config.yaml
arch: "vit"
model: "masked image model"
dataset: "flat shapes of many kinds, plain or patterned, on busy backdrops"
train_examples: 97500
image_size: 64
crop_scale_min: 1
horizontal_flip: false
translate: 0.12
method: "simmim"
mask_ratio: 0.6
loss: "l1"
norm: "layernorm"
norm_position: "pre"
activation: "squared_relu"
mlp_ratio: 4
head_dim: 32
fused_qkv: true
bias: "none"
qk_norm: false
layer_scale_init: 0.1
parallel_block: false
inner_norm: false
patch_size: [8, 8]
conv_stem: false
layers: 8
width: 192
positions: "learned"
init: "torch_default"
residual_init: "zero_last"
optimizer: "adam_atan2"
lr: 0.0025
beta1: 0.9
beta2: 0.99
grad_clip: 3.0
steps: 12400
batch_size: 128
epochs: 16.3
lr_schedule: "step"
warmup_steps: 240
weight_decay: 0.3
Rows from block 3 of a small masked image model, named by matrix and row number. Rows with one number belong to one neuron. Each number is 128 + 32 x the weight over its row's rms, rounded and kept within 0 to 255. All counts start at 0.
After each neuron's rows are labels from the 100 images, of 14976, where the neuron reaches its highest value: "responds to" is what is common among them. Only what is clearly more common there than usual is listed. The data: flat shapes of many kinds, plain or patterned, on busy backdrops.
# fc1: MLP up (model.blocks.3.mlp.fc1.weight, 768x192), inputs 0-191
# fc2: MLP down (model.blocks.3.mlp.fc2.weight, 192x768, transposed), outputs 0-191

fc1.503 [159 116 119 129 108  66 183 124 132 134 134 145 136 165 160 125 144 141 185 149 109 153 114 120 157 150 103  69 110 104  88  72 146 136 118 133  87  97 129 140 121 214 154 126 109  76  77 161 141 128 151 130  86  81  97 139 130 152 115 147  77  94  64 202 127 184 118 122  98 121 166 119 110 108 128 103 141 142 127 111 157 115 129  87 176 100  83 114 166 130 100 124  94 172 119 100 170 180 107  86 102  99 162 115 128 130 110 168 120 161 143  85 124 145  81  95 110 118 142  97 189 150 171  80  64 102 132  65  99 166 125 157 129 108 172 163 139  70  60 103 102 119 171 145 113  87  94  53 140 147 149 116 174 121 142 151 190 144 147 162 137 137 161 113 132 112  50 189 153 113 120 140 175 167 141 123 139 137 173 107  95 159  50 158 132 122 170 146 113 149 147 182]
fc2.503 [135 167 139 139 133 122 104 160 105 101 139  83 156 104 171 109 110 133 115 120  98  90 124 123 156 204 188 145 170 134  91 124 166 106 168 115 129 156 121 111  98 121  97 121 136 131  78  93  98 171  83 118  98 195 132  94 124 108 144  82 104 118 207 153 174 104 100 126 126 121  98 192 150 163  86 157 126 173 108 131 113 140 188 132 117 156 198 166 102 186 172  89 194  53 164 182 165  94 136 158 112 158  95 140 131 158 100 121 127 160 132 149 157 108  88 138 153 104 162 156 129 147 123 158 150 154 124 188 101 124 103 110  60  98  78 138  71 196 156 130  94  57 106  95 172 172 112  83 118 191 117 124 142 100 125 137  90 177 179 102 129  61 111 127 112  97 181 136 126 113 131 120 114 113 163 112 154 111 120 128  80 110 148 109 168 173 130 130  82 154 103 152]
responds to: white shape

fc1.204 [113 158 147 132  53 174 129 109 148 114 177  92 134 147 143 169  86 119 139 132 135 118 148 102  99 141 122 154  85 190  96 107  86  75 122 129 133 103 141 174 176  94 121 136 115  80 123 100 108 125 145 166 117 136 126 157 104 103 124 157 152 106  87 179 130 123 178 126 109  68 166 163 109 136 150  87  80 140 101 114 158  71 143 126 151 187  90 128 144 116 101  63 172 113 160 130 121 132 162 131 143 103 116 185 142 149  95 125 160 123 125 134 131 131  49 169 147 100 153 205 141  95 141  54 105 100 145 144 115  93 105 120 133 110 111 113 100 136 104  80 102 157 177 214 122 155 184 183 206 103 149 135 132 142 123 167 123 114  95 132 126 114 197  91 122 111 100 165 194 133 117 157 119 132 138  92 129 134 144 201 190  99  87 194  90 113  94 121 120  53 102 156]
fc2.204 [102 123  54 121 103 105 170  74  90 148 111 164  97 103 116 197  94 141 144 149 103 152  51 129  98 129 102  74 125 122 160 105 138 199 152  99  75 138 114 136 138  84 112 169  40 177 134 146 115 108 143 109 183 120 136  92 129 152 153 159 137 102  85 157 135 146 132  84  91 119 145  78 145  86 172 166 203 151 114  38 161 106 116 111 121 167 164 149 122 111  72 133 106 129 107 116 165 114 186 144 148  84 162 153 140 120 131 125 110 175 102  65 150  79 162 146 119 175 147 113 134 112 145 135 166 115 128 165 105  99 116 148 163 105 134 144 149 148 175 108 118  54 164  79 136 116 185 165 157 145  94 129  83 122 101 108 134 207  99  88 118 154 185 165 133 149 135  66 130 128 105 105 153  89 104 107 119 155 123 146 144 103 165 150 142 136 142 129 172 116 178 160]
responds to: white shape; its colour: white

fc1.166 [108 132 153 123 139 111 134 153 163 121 156 148 115  94 147 130 114 171 130 125 153 102 125  96  86 169 175 136 136 156  74 131 144  87 124 141 198 105  91 160 135 103 123 181 141  59 104 151 102 125  90  96  36 105 163 143 133 172 111 134 126  96  62 154 110 188 125 137 134 116 101 200 117 106 180  84 114 154 134 141 118  81 110 153 111 167 142 145  86 134 126 125 124  99 129 108 133 223 128 116 131  40 115 111 141 127  99 133 155 122 207 114 115 149 122 149 110 118 135 101 156 137 102  80  63 138 156 128 150 105  93  62 139  98  61 140 165 104 106 153  10 138 118 155  52 122 116 122 129 122  91 115 133 174 177  79 167 136 129 120 136 177 162  71 109  96 124 148 108 134 102 136 128 128 153 151  91 193 152 179 146 127 157 157 135 166 149 162 117  98 147 107]
fc2.166 [186 192 114 104 162 147 199 143 130 151 144  48  86 174 180  92 150 112  69 158 161 172 129 104 141 131  98 178 149 120 112 125 137 148 102 202 101 118 108 114 118 165  81 100 120 197 147 114 151 206 118 118 154 115 140  87 152  86  76 147 110 132 121  58  80 152 110  90 159 125 113 135 114 156 129 125 146 172 149 176 109 116 147 147 130 100 123 133 123 194 128  97 112 123 186 173 128 182  99 120  90  69 135 116 170 136 142 143 106 146 115 164  86  86 159 125 113 191 149 181 150 124 118 103 101 144 116 150 110  93  98 148 101 109 153 131  98 130  58  94 107 121 134  68 113 143  64  90 174 116  90 172  84 143 129  85 104  88 135 173 147 138 175  57 118 133 146 146 107 169 159  72 179 157 151 121 150 106 129 119 124 101 136 158  92 111 151 169 119 138 162 136]
responds to: red shape; its colour: red

fc1.379 [109 157 157 140 170 107 120 141 167 160 105 154 140 156 190 177  71 104 113 147 173 119 122 106  88 171 130 171 110 131  62 147 137 118  90 177 173 152 149 149 176  84 155 147  85 120  80 134  97 143 119 132 116  93  83 108 129 131 105 136 146 128 105  79 105 162 132 154  85 119 142 118 131 115 189 127 160 137 116 114 159 134 111  69 129 161 122 114  87 141 125 119 171 141 138 109 156 187 153 159 150  82 146 123 186 111 128 132 124 101 149  75 105 131 136 152  99 183 197 131  91  83 135  75 124 105 181 183 114 125 180 152 110  81 158  98 156  51 100 117  67 176  99 116  89 140 143  88 161 104 114 116 145 164 150 105 144 181 178 108 130  47 128 107  96 136 142 154 156 163 106 157 103 160 170 103 174 161 109 201 156 154  92 147  97 100 111 160  87 107 204 172]
fc2.379 [182 113 129 145 175 162 173 106 117 103 163 100 130 137  70 126  92 141 128 203 158 108  79 151 137 124 156 113 182 129 155 102 126  75 137  72 138 137  86 172 143 108  87  99 120 122 105 100 145 126 124 180 142 134 138 135 130 108 128 178  89 159 142 149 104  96 166 174 122 175 124 136 177 101 121 153  99 136 118 113  54  95 189 148 110 140 124 117 113 141 162 107 143 140 141  93  84  79 133 129 132  94 171  53 180 113 162 107 143 141 158  76 172 111  89 106 113 129 123  85 131 126 116 152 145 116 120 108 116 180 196 160 172 186 108 121 129 162 121 153 161 146 118 106 129 123 164 130 134 128 127  35  77 114 106 149  93 156 169 155  96 123 159 148 140 150 129 151  98 117  64 120 106  81 125 179 105 117 106 104  68 169  96 175 105 179  70  48  74 194 113  81]
responds to: white shape

fc1.111 [142 140 129 153 113 152 119 165 160 144 144 116  97 194 115 161 127 121 121 122 195 116 137  97 107 169 171 124 120 110  90 120 139 106 103 154 186 118 136 167  70 137 109  31 151  68  90  43 162 100 104 127 116  98 158 118  96 105  86  93 159  82  60 105 129 204 171 117 140 138 138 125  52 134 147 126  84 148 125 130 116 135 173 131 120 159 111 175 151 131 113  78 149 118 109 129 104 184 104 156 132  71 112 152 101 144  59 115 138 111 197  98 182 163 158 135 123  89 139 111 128 142  66 141 109 139 136 144 204 175 131 122 159 139 169 119  85 164 174 162 103 121 142 161 103  99 140 138 147  98 110 130 123 142 144 194 120  93 112 130 167  98 171 140  89 101 184 148 147 168  89 120  99  90 191  89 160 164 143 147 125 114  98 168 141 149 141 165 152  88  89 170]
fc2.111 [113 178  94 121 144 135 158 106 113  83 148 143  80 111  75 192 187 139 147 118 107 110 142 155 184 135 126  79 153 129 119  87  79 144 178 137  89 122  92  74 208 131 117 119 111  70 130 160 119 123 119 183 129 147 169 137 106 133 163  47 125 117 124 108 132 121 163 152 115 141 125 100 157 120 116  99 152  82  70 136 102 150 132 111 107  54  90 111 147 142 190 140 102 160 137 137  56  93 156  69 178 150  67  97 160 109 151 169 200 129 133 100 136 130 113 173 129 186 126 169 138 125 138 122 128  94 145 130 102 131 126  84 109 122 125 111 132 156 116 158 104 169 137 169 129 108 173 165 186 121 100 129 172 153 105 107 145 156 123 169 129 127 115 143  94 142 103  89 100 125  78 120 149 101  83 169 116 134 206 190 174 166 126 119 149  79 159 166 119 198 130  58]
responds to: red shape

fc1.739 [158 114 127 127 173 128 128 151  90 161 179 140 138 172 106 148 128 102 120 112 243 136 133 114 136 157 108 181 116 139 141 140 145 109 133  98 161  66  95 156 165 139 114  99 125  99  85  65 153 109 143 114 148 109 165 149 118 153 130 140 149 146 112 111 144 136 174 154 142 164 173  99 103 126 173 136 147 133 136 140 145 141  66 194  71 182 127  87  74  99 145  87 103 128 108 144 122 164 197 188 138  82 115 163 109  99  73 124 125 132 118 159 140 141 152 155 127  43 163 198 129 132 158 104  94 120 153 113 182 111 154 187 147  82  93 113 127 146 126 123  50 127 148 171  78 171  86 165 132  79 115 157 121 147 124  88 121 166 104 114 137 125 172  63  69 109  99  71 168 166  99 172 121 118 113 112 103 153 102 200 129 109 115 173 106 108  74 138 144 126 114 150]
fc2.739 [156 141  75 114 202 107 159  74  83 155 177 123 188  92 130  69  81 135  95 135  76 144 133 107 145 149 117 133 127 127 126 114 125 139 112 136 212 129 167 124 156 144  76 105  96 135 154 126 159 138 147 142 180 170 106 117 137 169  88 126 101  98  76 148  77 142 109 101 150 153  97 132 155 146 134  92 189 192 151 121 126 152 194 152 138 154 166 153 144 168 164 193 150  95 141 103 111 134 156  97 131 113 146 130 151 162 134 138 149 142 134 105  79 178 139 103 142 130 116 137 195 232 135 138 163  96  92 130  85 132 118 104 129 169 103 123 138 158  93 113 123 118 105 152 117 159  89 144 176 109 128 184  57 179 169 100 134 132 153  95 119 135  78 161 126  84 175 106 146  84 148 146  42 122 123 139 167 118 157  73 151 168 154 115 142 154  72 108 172 150  84 107]
responds to: white shape; its colour: white

fc1.201 [149 157 168 125 113  95 116 136 143 131 132 171 124 195 147 137 114 116  99 168 160 112 108 106 115 172 116  43 143 144 166 144 127 188 100 187 100  75  94 132 153 179 128 167 114  81 103 101 175 130  77  96  98 162 144 141 153 146 138 117  94 110 129 136 128 126 141 171 158 117 108 131 111 108 142 150 135 130 143  77 123 171 138 100 139 173  51 113 164 119 100 109 180  90 156 147 171 146 116 141 166 100 112  58 120 102  57 105 114 133  91  75 127 134 128 216 164  77 110 102 175 106 131  94  83 107 129 118 154 151 128  89 124 111 139 147 115 114 108 117  75  95 123 152 105 239  99  94 148  89 179 132 105 174 141  91 130 127 108 101 192 111 137 104  51 124 106 117 176 131 126 145 111 174 110 164 130 139  86 189 110 160  89 138  99 124 135 151 151  79 175 186]
fc2.201 [162 116 128 120 145 154  94  76 125 144 149 153 128 117  81 132 176  61 146  97 130  87 181 103 169 111 130 153  89 157 147 111  88 167 184 204 132 142 132 112 148 159 141 147 158  94 132 131 194 107 124 148 126  95  84 131 186 156 138 167 176  53 129  94 114 115 215 103  98  93 100 129 155  68 142  86 147 100 122 118 115 146 100 133 124 135  89 168 142 107 132  74 149 129 135  93 163 178 148 125 131 112 114 166  94 121 132 127 128 181 205 153 107 170 141 135 117 153 135 105 108 125 115 169 109  84  78  83 166 161 209 131 137 141 119 106 160 129 110  86 163 173  98  66 116  52 156 118  87  58 116 140 170  88 180 129  87 180 136 110 120 173 147 121 169 145 139 132 113 112  94 167 128 133  89  94 164 154 165 155 128 150 123 132 187 132 124 163 137 192 158 144]
responds to: pink shape; its colour: pink

fc1.144 [ 84 129 109 132 155  97  96 110 102 133  74 104 137 129 136 127 142 133 121  64 129 132 136 177 124 132 163 149  71 150  80  93 105 110 128 151 170 113 167 154 127 137 120 133 208 132 129 116 118 137 133 124 148 148 169 130 128 181 168 120 110 124 158 143 111 156 142 128 150  93 100 142 189 138 144 178 159 135 175 160  75 119  54  85 137 141 144 142 203 110 128 114 163  67  85 123 109 143 128 102 211 119  75 113 115 118 127 135 115 163 115 107 103  78 133 101 162  73  71 161 228 139 108 147 141 138 251 174 159  65 113  95 116 170 109 111 178  70 153 134 113 146 112 162 126 137 103 166 125 116  84 117 176 175 174 137 102 127 107 112 157 176 124 103 147 106 149  62 115 144  97 146 142 110 181 139 159 145 142 149  78  66 146 126 172 139 115 151 135 124  95 150]
fc2.144 [178 185 158 159 175 129 122 101 130  85 140 106 117 132 106 138 162 121  97 131  93  62 162 107 142 118 137 112 112 117 104 129 152 163  97 120 182 120 128 110 121 140 130 144 131 148 132 111 207 121 152 153 169 133 121 104  85 151 177 108  68  66 146 151 106 185 115 107 135 138 119 107  64 206 115 155 155 108 113 128 109  20  65 148 126 127 190  74 131 121 112 163 195  99 123 106 142 143 113 152 168 103 126 140 150 134  87 169 141 159 182 130 105 128 135 142 122  78 116 110 161 109 139  59  67  95 133 131  94 144 131  95 141 116 188 159 138 145 116 156 142 188 129 145 126 151 116 130 115  84 191 126 104  96 104 125 121 132 130 129  20  83 134 118 151  86 145  95 114 119  93 148 123 137  97  95 104  81 164 160 166 101 141 142 111 135 149  88 153  68 222 117]
responds to: teal shape; its colour: teal

fc1.410 [160 143  90 110 133  81  97 125 157 164 115 135 131 152 116 109 157 117 114 137 218 143 171 146 150 163  99 105 150  93 125 117 162  95  97 172 126 137  82 138 134 119 168 130 156 126  91  74 143 158 136 146 144 125 161 131 126 155 112 139 168 123 126 161  94 167 196 182 136 123 179 195 121 122 194 178 147 142 112 167 132 163 111 108 116 129 154 163  94 127  61 116 102 103 156 109  84 195 117 203 113  75  78 143 107 100  94 131 107 171 161 142 115 125 147  97 183 134 139  63 109  51  84  85 115 172 126 123 112 115  89  89  97 166 145 165 136 119 114  78  66  91 100 136  93  95 128 120 146  93 107 102 109 198 194  95 104 140 129 153 155  94 145  90 104  88  96 122 111  98 163 122 157 123 170 151 109 153 137 102 100 128 184 148 130 129  80 226 144 137 164 113]
fc2.410 [213 175 135 135  50 129  97 100 166 143 147  77 131 136 150  82 115  72 144 122 113 157 148 121 128 139 170 145 159 178 127 108 126  81 113 198 173 171 100 140 126 130  98  78 101  98 142 165 161 167 118 102 107 198 155  75 120 148 102 103  88 109  55 108 118 126 131 120  71 113 132  83  86 133 127  88 110 171 158 138  76  99 219 192  88 140 138 175  98 195 145  99 186 126 131 113 153 167 127 132 140 120 175  86 131 133 167 111 127 159 109 153 139 143  67 175 169 171  93 167 138 131 173 125  62  70 132 182 112 153 154 154 110 147 117 113 126  97 124 146 120 115 111  86  94  96 123 114 123  80  81 171  74 107 124 152 128 163 140  83 120 105 154 153 113 131 133 191  93 122 128 162  88 119  98 121  99 117 116 105 108  88 125 150  81 112 106 156 138 126 141 138]
responds to: yellow shape; its colour: yellow

fc1.125 [145 144 138 109 186 130 123 137 134 123 141 134 113 143 156 187 161 186 130 147 160 131 124 130  95 135 123 188 153 142 116 131 138  71  66 127 118  92  94 111 113 158 128 110 153  83 113 109 122 126 146 143 153  93 132 141 126 146  90 151 166  92  65 163 121 171 168 177 123 160 180 152 166 126 178 108 168 155 154 146 129 181 188  77  89 146 174 148 139 136 133  86 125  87  82 134 126 192 195  80 158  81  96 172 158 129  36 125 117 177 150 126 120 112 138 138  66 128 133 148 156  69 166  78 145 180 117 142 154 153 160  66 123 132 119  58 138 141 146  95  96 120 127 175  64 159 164 146 135 153  99 117 136 158 154 118 128 129 126  97 150 100 158  62  86  75 166  90 151 101  99 145 106  67 144 144  69 137 115 125 126 140 137 134  90 146 112 185  76 174  88  97]
fc2.125 [159 137  99 137 159 154 102  97 200  78 145 130 137 160  88 157 126 133  99 124 121 152 127 154 118  85  99 101  29 200  92 105 156 139 106  98 163 154 115 117 127 117 155 111  53 195 118  96 132  98  89 156 193  89  71 103 120 123 170 113  86  90 118 110 151 108  97 137 130 101 122 131 107 189 166 163 111 104 119 189 159  99 128  84 160  95 161 206 117  90 126 129 149 157 114  52 149 110 128 136 103 105 165 126 129 142 136 111  99 125  78 152 147 178  80 139 133 131 137 113 163  87 114 170 103 103 138 153 119 135 199 168 115 184 185 104 140 101 100 128 102 161 183  83 140  75 139 119 157 143 136 104 119 127  62 143 131 158  98 138 149 163 134  82  99 148 107 121 145  84 117 103 133 146 139 104 194 113 100  68 169 118  63 129 173  93 114  77 100 108 127 121]
responds to: pink shape

fc1.364 [124  55 129 169  99 109 146 144 120 125 179 189 141 106 147 183 143  98  75 141  98  99 102  95  79 160 152 128 140 114 112 138 130 142 114 127  99  89  92 143 177  91 151 160 115  98  90 123 147 131 186 139 141  13 106  93 152 146 174 128 131  54  39 179 112 145 129 140 101 103 117 139 101  85 176 130 167 135 172  88 119 118  93  22 114 128 105 118 118 120  81 152 194 100 108 158 100 132 168  87 131 102 146 154 113 124  90 172  65 176 128 108 122 111 145 159  91 153 157  95 123 138 127 107 162 130 135 118 169 164 114 171 121 142 119 201  94  49 131 199 114 137 136 143 107  83  96 120 164  87 102 112 128 157 146 111 137 148 184 124 129 138 117 125 120 132  93 118 141 110 127 126 155 110 162 151 144 151  88 156  90 180 139 132 170 161 149 176 113 114  82 130]
fc2.364 [117 128  98 174 169 131 127 126 134 103 109 145  70 131  91 175 154 125  71 101 126 124  74 190 118 190 121  57 181 127 108 105 113 136 179 119  86 132 222 114  99 131 121  81 150 127 159 210  82 137 139 142 110 164 100 158  97 118 159 109  87 175 177 124 127 108 111  91 146  81  91  89  60 125 147 151 140 107 152 113 155 185 122 101 187 116  99 156 140 146 148 164  67  94 121 129 113 109 112 132 178 124 123 167 150 153  84  99 118 120  95 110 153 169 124 114 102 184 107  97 153 113  99  96 114 174 105 158 107 126 140 124 106  81 176 125 165 162 150  91 152 113 110 137 108 117 112 104 105 127 138 138 145 130  93  91  56 154  62 110 119  94 135 171  65  83 135 134 113 164 116 148 165 150  87 126  89 130  96 202  90 166  70 155  71 129 178 119 121 127 117 100]
responds to: white shape; its colour: white

fc1.53 [125 121 147 129 178  74 137 183 194 150 103 205 168 127 104 117 114 144 159 137 158 100 194 130 103 120 135 168 131 158  71 124 147  92 113 167 152 125  97 143 173 162 125 103 156  94 147 125 154 127  86 181 109  99 146 147  89 137 151 101 110 128 109  83 122 176 150 127 105 144 122 151 174 115 207  98 164 114 184 182 106 151 105 111  89 149 116 153 108 159 138  87 119  67 148 199 116 176 137  91 154  87 135 109 112 142 139 114 134  88 149  99  89 123 165 144 184 166 175 134 139 136 124  85 117  94 127 183 182 157 134 101 122 112 120  88 106  74 134  68  86 214 121 129  94 114 128 167 155  51 142 121 167 135 189  98 123 167 165 103  95 107 149 125 137 144 118 105 148 157 144 122 118 129 137 129 123 126 125 198 152 154 144 156 132 187 145 172  85  55 177  84]
fc2.53 [184  78 141 138  95 127  96 192 134 100 102  72  98 176 118 124 203 111 157 149  91 139  93 145 155 109 132 101 165 182 162 154 119 163  96 137 126 135  79 115 150 138 124  81  82 190 140 112 111 107 123 139 144 147 119 146 155 124 128 150  90 130 100 137  98  97 177 116 138 161 124 154 147  91 150 162 102 129 140  78  97  88 187 160 123 118 101 173 137  96 149 121 146 144 111 119 121  97 144 127  50 115 141 191 172 149 112 105 145 143  58  73 118 114 134 148 130 110 142 151  92 117 138 173 124 119  54 140 180 154 125 176 139 135 206 149 101 215 147 160 102 198 103 133 112 142 140 133  86 142 161 172  84 159  81 121 164 235 141 111 174 106 125 135  93 125 174 138  88 132  96  85  98 128 112 195 101 132  93 157 125 133  89 124  90 103 113 130  85 156  97 110]
responds to: white shape; its colour: white

fc1.577 [146 103  77 173 159 105  85 128  58 181 164 103 154 123 129  92  94 119 126 144 112 125 145 153 105 127 149 164 151 177  92  82 114 186  72  90  79  56 111 123 145  89 139 140 162 114  98 142 202 151 147 126 134 130 108 129 181 153 157 161 137 107 158 183 123 126 141 132 145  87  81 153 144  97 102 208 142 134 175 155 110 112 100  84 212 118 119 114 139 132 103 103 166  91 151 198 119 127 173 120 168 116  34 167 105  89 123 134 122 159  76 100 123 101 121 158 158 138 149  90 156 116 131 131 138 152  90 137 114 153 122  83 103 102  88  72 148 176  89 105  79  85 172 191 128 167 161 125 158 140 148 118 140 187 195 141 137 126  98 142 170 102 116 110 100 105 139 130 106 135 139 121 129 109  98 122  53 121  91 164 119 166 129 109 136  70 122 139  65 119 139 109]
fc2.577 [163 182 148 120  89 174 146  61 120  70 133 138 129 153 108 131 163 112 124 145  54 120 136  90 123 130 157 157  97 127  92 122 176 105 133 148 162 133 142 139 197 117 117 121 130 135 103 188 140 136  88 172 145  20 121 133 121 129 160  99 144 153 120 111 124  57 135  85 136 115 128 127 141 132 217  74 230  98 121 151 122  98 144 129 123 109  71 140 119 115 148 141 108 140  98 157 136 112 134  80 134 129 109 167 164 173 151 156 173 148 183 155 112 139 111 145 135  97 145 107 136 111 133  62 145 138 147  82 154 125 144 120 121  56 106 115 167 172 118 106 123 140  90 143 127 124 134 111 145  98 135 116 125   6 174 189 136 122 148  85 131  89 155 153 144 168 116 149 129 122  56 135 144 108 139  99 133 109 182 139 182 170  75 144  97 126 162  63 103 131 163 133]
responds to: teal shape; blue shape; its colour: teal; its colour: blue

fc1.416 [220 127 145 121 141  95 117 126 130 158  98 131 111 166 121 146 101  93 135 144 142 132 152 121 118 124 143 125 106 125 143 120 125 111 113 151 177 122 168 112 121 189 171 165 120  43 107 118 165 172 137 153  78  60 148 155 129 122  98 132 125 104 125 111  91 161 120 105 139 167 105 129 138  83 167 114 124 161 154 190 160 108 156 135 109 165 100 153 109 157  69  75  98 107 164 179 152 198 176 157 113  71 139 117 154 114 120  99  89 186 178  93 118 136 127 106 109 147 121 132 131 128 124 128 179 161 162 138 108 124 140 153  89 109 142 156  80  59 101 176  47 121 113 180  58  77  92  86 166 104 132 111 126 198  99 169 121 139 141  69 159 118 146 118 115  94 137  99 122 106 147 195  99 146 155 128  42 136 170 132 132 121 129 176 128 113 121 178 100  87 124 207]
fc2.416 [111 107 138 155 112 140 156  90 117 129 130 192 125 165 131 136 217  75 116  93  99 145 155  92 149  75  99 108 103 155  79 140 202 164 199  96 170 153 200 141 110 159 109 161 110 144 136 147 170 116  95 129 107 133 178 108 132 160 120 144  82 168 103  97 127 149 132 120 148  96 127 116  63 131 116 122  52 136 146 148 148 129 158 127  97 123 158 144 154 127 107 141 143  89 105 168 135  99 122 179 100 112 159 124 111  91 118 140 127 129 136  91 132  68 114 128 182 142 139 148 145  67 150 110 123 147 110 137 135 104 181 103  95 184  62 127 141 101 107 102 121 158  73 105  36 111 142 130 106 148 121 142 142 128  57  75 180 119 149 158 163 187 150 101 139 204 130 166 162 104  55 131  86 149 135 184 116 154 110 108 143 106  71 160 168 143  81 105 163 141  81 127]
responds to: yellow shape; its colour: yellow

fc1.456 [154 178 129 134  61  56 172 124 141 152 193 156  96  97 163 142 134 120 147 149 113 122 163 114 116 122 143  98 103 106 175  86 125 114  95 105 142 102 138 153  91 106  99 118 144  77  88  92 192  99 138 183 139 106 179 213 129 158 120  99 139  72  94 194 126 152 162 132 186  96 168 106 128 114 195 170 139 121 117 149 138 135 136 127 100 176 151  95 106 131  88  84 140  81 124 120  98 181 130 107 140  66 150 145  94  93  94 123 120 112 160  45 114  92 101 133  81 124 162 174 145 142 118  70 156 156  99 147 149 136 155 160 140 137 126 113  82 143 165 119  83 127 137 214 102  92 143  84 137 136 117 123 161 153 155  73 131 140 134 143 148 152 148 105 117  93 103 159  84 134 118 107 148 156 118  96 163  81 143 203 166 117 157 162  82 122  74 146 138  60  91 107]
fc2.456 [137 164 195 106  96 163 144 134 154  80 101 139 121 155  56  92  63 177 149 102  83 131 121 106 126 120  69 116 117 138 203 127 132 131 156  97  92 136 103 140 134 133 122 151  96 120 144 151 188 148 116 201 193 101 139 148 116 179 126 113 139 155  75 152 127 112 160  97  76 120 148 136  71 170 107 156  96 129 155 115 159 150  69 119  64 170  96  48 131 177  97 119 140 161 130 105 130 113  82  42 125 132 107 154 111 126 166 158 149 135 112  72 135 171  80 142 133 111 128 188  80 128 144 101 142 126 106 106 108 167 122 160 161  87 110  91 121 144 116 183  88 101 133  99 122 100 121 103 121 117 145 179 122  66  52  95  83 163 132 116 125 142 149 117 176 164 106 152 140  82 104 109 124 101 152 105  91  99 178 107 176 153 147 125 120 107 150  78 177 128 186 124]
responds to: white shape; its colour: white

fc1.530 [191  98 176 158  70  26 155 133 138 146 112 133 136 155 167 141 165 107 130 160 159 127 187  97 152 163 116 120 141  58 116 142 129 147 152 185 117 165 122 116 199 131 125 132 123  81  65  84 130 127 126 160 149 119 179 132  55 105 116 175 154 113  98 166  91 144 146 151 151  66 133  84 122 101 188 130 106 150 145 120 152 118 132 167 126 130 132 109  84 115 116  98 125  52 161 137  97 177 114  92 106  90 160 122 149 154 141  75 124  73 204 165  79 150 152 109 143 128 112 104 131 146 110  53 129 105 111 205 154 150 113  76 125  78 135 171  94 143 128  64  61 135  88 130  97 110 122 132 127  78 142 106  80 171 111 125 162  94 169 161 114 106 148 126 112 130 102  89 181 103 120 151 144 109 107 144 100 183 122 139 105 118 120 160 104 138 118 173  94 130 140 144]
fc2.530 [152 138  63  85 141 107 101  86  59 112 139 129 123  79 159  99 115 148 108 121 186 104 108 111 133 124 201  90  77 178 198 178 196 138 129 102 159 117 105 113 172 146 133 164  42 123 144 111 108 130 157 147  93  92  91 105 133  95 155 141 141 107  89 153  90 147 130 134  92 128  86 145 125 111 135 104 119  58 153  79 172  94 154 124 147 133 118 120 135 118 118 105 115 139 126  91 162 104 160 125 120 153 124 156 124 126 143 145 105 202 103  81 113  95 120 125 118 103 110 139 102 111 156  97 131  91 142  74 115 156 109 190 127 125 157 102 137 145  99 118  94 116 175 140  95  93  88 107 135 173  81 184 237  81  90 110 149  69 170  43 144 149 135 130 163 127 161 184 118 144 124 139 133 132 119 107 168 163 101  69 153 107 164 129 164 170  88 127 135 171 172 163]
responds to: red shape; its colour: red

fc1.387 [103 137 163 125 161 120 107 151  77 121 138 148 120 129 122 148 208 161 172  88 118 126  77 144 152 131 118 148 117  47 147 149 167 103 101  85 174 162  91 150 125 112 156 123 135 136 102 160 101 153 139 123 140 127 150 117 115 146 104 164 165 176  96 197  88 140 122 106 175 129 119 156 143 106 160 147 174 131 162 168 109  96 142 157  82 143 141 123  96 165 111  84 124 137  61 133  96 192 121 131  88  89 137 139 168 134  73 178 175 103 151 121 110 140 167  93 107  94 155 153 127 115 149 136  94 123 162 120 125 158 199 134  92  74 100 121 100 120 130  95  61 143 134 126  97  69 179 159  96 119 141  84 132 200 149 184 182 116 130 111  87  77 121 103 110 110  80 160 146 101 114 162 161 105 167 103 145 140 172  98 143  83  72 119 188 151 147 234 165 177 111 138]
fc2.387 [113 154 107 107 118 150  68 109 106 160 170 141 130  89  88 137  43 156 107  78  91 115 106  74  97  75 217  71 115 110 102 146 151  67 168  93 161  64 128 146 109 152 117 142 110 173 167 131  83 142 156 122 168 139 188 161 170 159 121 103  90 114 181 118 146 152 129 176 106 142 183 106 105 176 153 120 106 197  96 110 170  95  79 118 120 184 190 131  87 140 156 112  98 135 163 113 139 156 148 144 130 122 127  93 101  85 175 148 114 124 164 121 140 115 110 140 187 126 183  73 102 111 163 174 108 132 117 171  91 117 172 120  92 121  74 179  82 196 142 129 181 157 131 105 151 109  86 134 200 158 115 155 140  79 121 114 127  71 130 131 119 113 138 133  90 149 108 103 110 100 119 134 193 144 111  90 134  98 121 132 109 119  86 111 115 134 117 166 135 108 154 128]
responds to: gear